{
  "model": "multi-label audio tagger",
  "norm": "batchnorm",
  "activation": "relu",
  "rnn_width": 128,
  "rnn": "lstm",
  "rnn_layers": 5,
  "optimizer": "soap",
  "beta2": 0.999,
  "lr": 0.0048,
  "precondition_frequency": 10,
  "merge_dims": false,
  "steps": 8300,
  "batch_size": 64,
  "lr_schedule": "wsd_sqrt",
  "decay_fraction": 0.3
}
Rows from block 2 of a small multi-label audio tagger, named by matrix and row number. Each number is 500 + 40 x the weight over its row's rms, rounded and kept within 0 to 999. All counts start at 0. Numbers have three digits each.
After each channel's rows are labels from the 100 clips, of 14976, where the channel reaches its highest value: "strongest on" is what is common among them. Only what is clearly more common there than usual is listed. The data: notes from a synthesiser with random patches. In brackets: how many of the 100.
# conv: width-5 conv (model.blocks.2.conv.weight, 192x192x5, each kernel summed), inputs 0-95

conv.93:511552512511566452458476467486508477520429484482531480549456484568495458508533488426526396460544484536498506488467470448498464489524486442450471463503568465534517479491558525488510483465438481503510439426566559447401472451506547539490500455523552525491522569553513420489533470498578492456
strongest on: bass register (68); low-pass (52)

conv.190:472522451508547568491456541551421524506499470479498474421492512434535503404493430518565496524517565477487521541515490476482535471497480465500492469491503487439531467466537573521490483423500550507475516497471453511483498581583600554494496498537509505467490491502500581464505507471507512501
strongest on: pluck (52)

conv.86:549546536430481445503521493443488554487470479567509530517438393480520530417565508540478546519479499490467489535459386490483543475529492527474495461478585505517479455520515501490582531557532489497429459447482442538495524506540625501440536527486540485513495423504514473473528524471438473506
strongest on: pluck (56)

conv.108:545510558567481471542513491491449488482450519519433444421476520531450494507500481467467526448594569524468478507491521483510517426478415442466536530597453498502500518541471490521487535471553466476459467406479461498499435518503560609562535549483541467470521450459475488526499481408438526489
strongest on: high-pass (58); gate (52)

conv.97:503448513445446493545491523585524552484495392491469497542476518488596440485495463550532489532469491515478484574482468488516571450461520567498441506523539605500471518480501424496441475522453556431517538533466455437519465486509489491478506508498480546538492428567551455548476534546516512544
strongest on: drive (70); gate (66)

conv.123:514464437516527524552475498509573461493482570567526450467490496617519491488508531484535534487539540484453530587506472453523541393535521445497603475458477502590487551470459499502509548468463507541522504537538519457486495501494556432497500574432530533442479536435497517601544497502511474481
strongest on: bass register (92); pluck (90); filter: low-pass (67)

conv.7:510470526473458504482542525467480536510480487545531475468537565491487528476472557495525507526530460477488515494526459514408457497519480504514538513420539580553374490558503473476547527499535599494514436456493494523517505428519484459498532541493479505450495520572499451491467445568523473491
strongest on: pluck (81); bass register (71)

conv.35:489520593412540473462525525491534520508497547511514470462480520496432526483498487456486483518510466494502500509451479426525488518505443431526513579501451517623407481568449449451490511479508507533549520462500496433463474505460554435423510507510540465466468454557539482493549475494530481492
strongest on: pluck (85); bass register (52); triangle (39)

conv.2:485467487478426561474496537481415517538475454504501500427488589472492489446502511513540503488510529550450550476430531486415512429531418507492501491463447522512491477526489485442557541512522540577506501479507518472459511482520485459470534503462527423543493531494499495524477477492538496502
strongest on: pluck (60); harmonic FM (27)

conv.165:481462545499441556489467542456510549474447490523475541529561551485485527520558447502534489530473480466507515511483480453480456494458431550515466459538501458467565475523517545530508532539458458460565514439484451474539468469561531522563535539504548501484506566533526481535502511573632486499
strongest on: high-pass (81); resonance (61); oscillator: noise (31)

conv.68:483527524565493498473498473540496459511564526576505510504492509512495516502492510536469469479403460390497504471556492451525511533496384492498457459539466522448497504470466556538516526557528510505545525525535505554551449506505477491473428525510469508513472413553520546573467471480597539457
strongest on: high-pass (52); pluck (52)

conv.151:544522523554579431544532550525473525480465416461494498516481504510590529493387509551483491542535536493528494454567488459533528500460427498545516458485490495434431510520470503457407523471499502483438482480497552515472373453502413521498513541473510475474526375516532493519513507509564480512
strongest on: gate (73); low-pass (54); text has "register" (49)

conv.102:567530509583482557495483475443547512560490475467503549464527502409547503519479472427445500459540504522554433516482456469472494509621482520511492431535399511544517465550509547472486544438508521477480497459455470472577476468533456426474505556490587511472480544493516578619426493494500479463
strongest on: pluck (68); triangle (29)

conv.141:443460611431512430492453468460519555499519508481502493483495468452517496526466453509562477517410491508531484515495498526521447449488477478584481511472508445504482475523602495438499519530507378514502541452519483490600504485486517505495527471480447548423477463542546563448473524465481514515
strongest on: pluck (98); bass register (53); triangle (39)

conv.24:485491440533502527495522490459477488496482542517506502507498479564537562464443518478526474472557485517510471495544527536420538553452510491448490379460529546406547487501535602422494493523582445486427491500538419510523561483436553472550506538490476526461466609535526428484497544552432553470
strongest on: gate (58); harmonic FM (41)

conv.150:540496533492507500485512468530560550500528495519432528437503583509508486458515483466410461560489434435528513539445502450486564471522477582560491567525486483543494494572508476493544498538445466529494522538462465533537475534455512510602542558512473514497470475490502441537467674437479556508
strongest on: gate (56); inharmonic FM (34)

conv.133:503534482587557510559526516504485517525563515449502448479555493493414487556570468514473448493502428468515510441487551490492522468545562501494545496473506511413512545557530479525540445537491530500525468497456491486422533515503537381530468459506468477502516487475485455536525517447418508539
strongest on: bass register (68); swell (52)

conv.62:496469469530446456474417505460493496421537506483464469459520513543512504506506482493498507500540530536460508486541491540416478578484491562537620472531499490496449508531513545530569472493535488492488520513490519451539512523536499451542487523495407563460516517513529471422464521435574484516
strongest on: gate (53); harmonic FM (34)

conv.148:445588530470489470501485465435465490566528505538450490473464530523536478522456488446465448497437429484498461465507514540540440509517511506477421471529484510567570513476441543468424528552478512541532468442456480455533522524480520453487469537441505445496501491547484576469515430449474395436
strongest on: high-pass (77); gate (60)

conv.45:499515479440499579530503496550439531557531463442491535482544462468503465597548429518441466476465540569596496451439498453509489473470573457457440495470507502498514486509535525501485478490527535515492475550523526425480511496476452464527467450517457527445503534556512462522498578414448521585
strongest on: bass register (94); envelope: swell (52); triangle (38)

conv.175:469523439501524513518543476552521456516578483521479560487454562530488508503538534517508534452466521465554444475487542495494501522492424511490527453511446511484523584442463520522503496482473510527427512501557455547500515498592473458495532507497410586459489515458480457518495512473424469511
strongest on: high-pass (76); filter closing (51)

conv.169:497493504524540453490490490520469536463525542464549495542469584594551522481516504526531449501505436492549516506491489521454490559557490511535550472532547518564504528491463569503483504485486533494529516505520490510470572557507527519460515491456457472486514469555455494447578489516506531547
strongest on: bass register (56); notch (54); envelope: gate (53)

conv.179:501523509420478559561503530490515499590484524490522525495501462459453485493553535476496507514583482513472493485473541548520512507503492466598541522485478521605490518550564565489561507527446557482467516483509497515542569543488494533499533507508561441435488449525522495541574412447552468471
strongest on: pluck (74); bass register (65)

conv.170:487510467522533448469496479526545466496575486493439505574511510479510580513490508553483568516433513472503434466524455504605485470478522497475472564479531466545521475451453408458552510476503391519552500528501508485491507504521476474551510500535533501493464536463479489449529503553540520552
strongest on: pluck (88); harmonic FM (32)

conv.14:484530487600519544459480482466491417491464467445532487503518554513500556590495591511481559458545523502485525565490430487533551530437420552476507533485429465570479534473489506492523495489495447470492613510516573523466487480484492560513506557506529501460514528492465562528425539474429507488
strongest on: pluck (83); harmonic FM (39)

conv.75:443508466488509573470561452502529497553489567512494525529483482532491449481586539478599515535541479515532534519477492451533463425523493491493574480521486476489591519450541495528529475478427476473456516549547536444496525488480536456468541466496514457489508471507478485491512524486506475434
strongest on: high-pass (80); noise (38)

conv.23:426531517535521508513541537446523540434532510513569465495489523480482385519449501510482472503492543524472443527493463444550482534455452457519465558434457496512512531529544545491440526513487490462469486465498470504550479472488545537621502460527453488504540539458479574547469456431509480537
strongest on: gate (68); low-pass (55); text has "register" (54)

conv.9:485521413515526477463587461520454438468527505532461475482530559524438530496486551471560470493485546473530507487482464519589503488562469421474471515461489443500549530471530453520461528469501557529454442484535500512496528509551487476567491473561504488552514456517520563491515458438465577518
strongest on: pluck (93)

conv.25:453473511658524459568564522513451505543516419469504449512467516493482539538480533516486489448512493561552493512457483490495517557438531591487522546519514427557502502530480595529510518475519498523514537477507580520543501456493483458481495575474532484514492481511542508477488443474535530524
strongest on: bass register (68); oscillator: harmonic FM (26)

conv.140:533549550474480481539472455487480497548445425531511547454502482514427527469525541483449498548505530549585508513527531506509480466485585489515520482497521469436569520478448499456483466508497447488554492440535525527521505504531433500485407468499532465497615569404421512454518529537513430552
strongest on: pluck (56); low-pass (42); noise (32)

conv.147:539527507468466467470452502451504491535452457490507486516470515485527515501517515528488559484528460502478512432515513438492537552484556545454468372520545520553546546438467459459520508524473468516537453475461465528530537509548425420464492522429506450465496455568448516527549507561522464538
strongest on: gate (54); high-pass (46); resonance (43)

conv.125:473574505517484519559516483502502491450465480506480598542517511572493506492617532517468522482499490542568467545511487465469494506462526487469485509497543545530443496539468519551488493532492500514419444507480478476449399493485541479487523484548475535435501550448516498450529542540462475593
strongest on: bass register (52); notch (48); oscillator: harmonic FM (25)

conv.52:523499382488443535493531480517473451580446486514430492503500521504519509557485417441493501471577507528498526582528625607514579456465493489459482449476468532516498470497448497509533544478532485555484545514521488529502507489474469490517527530486553553460462555527500496498539548490456562473
strongest on: pluck (63); tremolo (53); harmonic FM (27)

conv.155:452510464466515504505478476499451540465476508512458529457410567435476442455473508504566528474501492503498511513498498475541526460482445482436509516556520406476467488530500563428478500516426466497444542546487580505447436479565544517525502425489489553498498484523547449451503498486477551496
strongest on: pluck (91); echo (54); filter: low-pass (43); triangle (40)

conv.105:499516502520494436466513514509491505504506590461497483550555404564459534481549551471484442539486534503547532476557543526526525552406556546455457495438485498530532608497447539525356550566518567466418509586521519519423552477420522551527529516516518506470518468537471495485479499521438463516
strongest on: pluck (77); bass register (52); filter: notch (46)

conv.114:469549532541439460535461511542552512571504499509500537542532577440484521516472489471491526441561580555362564489500479554536487489429551514498465531545524459563514512560464554522530528506513480524478528491516486546526541520576439481454493493453524474502544423525471477466622418448547476476
strongest on: pluck (89); low-pass (43); triangle (32)

conv.149:466516488558516578474528517469440509494551532496533514447480413478401504499470526427465481490459476566573546509466481444455510527378536381505600515525477430542523556551481599532510506517496520488521477503465498524579438514448466528435528514443521489472489506542507539524525489477453472487
strongest on: bass register (87); detuned saws (54)

conv.181:428533470555483427458440504473514483465527487464499533566484437555505461497557491536552500457491493394501469501503489527540454490538474500465530519489481512500568574534526495518545477443432472429509449538464451504486517556545498555584471513453506421555532478471498544468545497366532456546
strongest on: gate (73); bass register (58)

conv.103:545488529529594476484544539507537528529481580476564527532522542446533547455487500587458523461513536431432574528532513474499527450530541506465461469545481483405394468485493526502455577480492547512523471484516496483481491491553386404528499490514461502590451571468498459525540454577515527427
strongest on: pluck (80)

conv.182:508525561461495454537509508446475592457505514522616546519536418514489528427509463474498522520460469499490507499504536551502537534485550510494465502485505588523480517550545466542474523513560484481527442463479440473515499471552547555453534514483477546516476411549493537488538420459546575529
strongest on: gate (50); harmonic FM (33)

conv.46:479477525500499457494501503519464539461501594505503442456461581464401508462513552490481574456507558526498494444458412521484560449424518420493478502469446511510461557529576518488571493546517486522481579494534519489511450544456532516509485511473513453530516622479547617505489514558461447528
strongest on: bass register (73); notch (51); envelope: swell (50)

conv.43:556502498514459507470480520542467519494540490479470525490490481533455471538459458455475500527484506544524471459524512470500473451498504426421446499514504465527524485461516524482519466519409498505500550548519521499435560614478442516515508527440590563487507502463527588503527513535494501580
strongest on: high-pass (58); noise (53); envelope: gate (51)

conv.116:456515484480505479479474466477522529493453471483462443487511485485517478487598550518503565493516503481506508538414485545453495525478488623545502517501469511496509505513459578438489443477516496514508476544486498495507531432563551547466527509478518476520472457488507632540518463567512416415
strongest on: high-pass (53); resonance (38); oscillator: inharmonic FM (26)

conv.82:557499434489415551516552513464453490463459547557567530507570487519415500500525508497509499491501473530526449446521446454577536528523485508504539464469532527492472539455479522551475463501504516499476481530495468488516432483530458497527434401434473514481496485450488357571479575542489485454
strongest on: high-pass (77); gate (55)

conv.99:488487526562406527502480504536535537559501556491526542486457410526574509542510447579506502552594543560602477506576521502513492470482466492494545460497539541501517525491487495468521460531551584457457488573544508506552526527565542532472538524534485501512509591537468512548518486483485532533
strongest on: gate (64)

conv.72:502621524510514447515431566496467486491450482502496480477549450529456468523452509474467469533414609532593499499497574498546496536472525480496506526475504554580524515468515470508480485492524535548487503501520557513439404554452447482620484511463437525513514452498501513477478555501507520526
strongest on: bass register (59); inharmonic FM (50)

conv.185:467439546557478478518464551505501485487507505498499500486486510504493490560497466443549564534508512536532464518520486445539531472521438483463497577554466536514538481586506466427487461534502475573536460499426484506466521502540506529456498487506508496492554537523509509505558508512433516436
strongest on: bass register (65); gate (64); oscillator: triangle (29)

conv.177:499466441528545521519456475515431530517435520541518482503518542471512422428531514487526533499473469470410521464536537524498430543474490510462419532534466516470494462474619455522535530516454497497468443457454548488482553526578534479550446509463505523404510460541493516447523461482498549525
strongest on: high-pass (78); swell (56)

conv.29:536513531509495419516501514522560454561523507498439474481497457538494473448479424547485462506511419461494521511558526501498456515517470517466552479504543489496475565524459543445512556545537508519436592474459519432507473501530522529465529520526530512503537499416512415418528594509471490467
strongest on: pluck (52); resonance (45); harmonic FM (28)

conv.85:505506483583492464481521522492458534514505455505544493543488548441466454524520525503482499560489527553509488509510539511503497487495454512615474550473423499511513457532501472523424558559462519499501567501539495495539496448482474599530495547513590528520516529446554394578468663469530500514
strongest on: bass register (72); pluck (61); filter: low-pass (53)

conv.156:478461511450507552481526515554450488549508549547479496426539484473429488378562475457538490471485498503511434542501513573462516478571458381512390487585460553407500490513527451542608495530498529523518529441491480487457490492449505539419516512491505414510502564505535507465521602524553582501
strongest on: gate (57)

conv.163:528518511471504451514521548474511539506451520452503511486513513473558525493537518518516522460508507498502548522486475554540448473527447550568463574519480481468535484569525553516455504540469526527478497565460551510451490482512495460497504529472507457504535451446530392480461638492502429519
strongest on: pluck (88); low-pass (55); text has "register" (54)

conv.161:444498520472476541498476508479512492531561613537522488461477520429409510475519514446548539520454499532422525527435535582464506514491496399527422555473520513525516534546530609443475494458444490483506469435534572512481473441524570538514524543500486509455457541514429498447510500421478474519
strongest on: bass register (96); detuned saws (52)

conv.63:476492483521476464496538541496454545530571464443487484503435602513506555534424551506460498494467483535517490519480445482567537480525462416557522524582531536449506491505478496563556528507526526506474545496472472471459534496481478505567495496514456437536459531550501470476466501525547438560
strongest on: drive (76); pluck (64)

conv.171:508472450535512453510491476486540453454609486489490469580453552574473412426486549515470503479490498542506446515515489436466444490457479539506479496413525509553473541457454499454521531546563425533447515484543477488521525494518588518506540490505525529530509562416524453499471489552436447483
strongest on: gate (66); bass register (52)

conv.136:552513477384508492549494402468529487551447536459506517444502530518514536456517531534518437525513487596510451519525454547447498546547521614474477474443515518501497509436513492509537513530496457494537511485532561466579453495501476487489518564514546477443483434431582457482505568480512509558
strongest on: high-pass (45); filter motion: filter opening (40)

conv.153:441502550551521524555504485466468534483433422508493503535476390489542497539559456500505489465501509605423504512504527461500510502494521444468440523490475458462479518519530461504491460555519524456499544489465542527488455537402459537482527576533522489469482452507513594496477577532561454534
strongest on: pluck (91); harmonic FM (35)

conv.34:530421514491426618453468537544496491582488483528490486503511583484479551554467481487439492505485480534447471532567535523487468471501518532498466486477442509477556548504449545525564501562529457538468443526506482565578478493488507566555523475509480476527473446527534437542489538570567561448
strongest on: pluck (75); bass register (46)

conv.110:484486505506505609547478473543488509549528452498463469410486501504542540493460430598474455542547574502502520542531442474523584527535482503481535550464521556470536499577465445584471524474523477509473484525550512528526524530453548552459475446492612562466506451463468443498532489448512533476
strongest on: pluck (63); low-pass (55)

conv.176:514484565524553537515500536505457501468428514505484530442458556505500495514432518521480505434547452524491442489559496443489485507459530569541465468533484460565541547506502561429477489532530455483510498492474498490513517536555532435495437554547481504518534419616510540515435570576495471515
strongest on: bass register (82); pluck (70); filter: low-pass (59)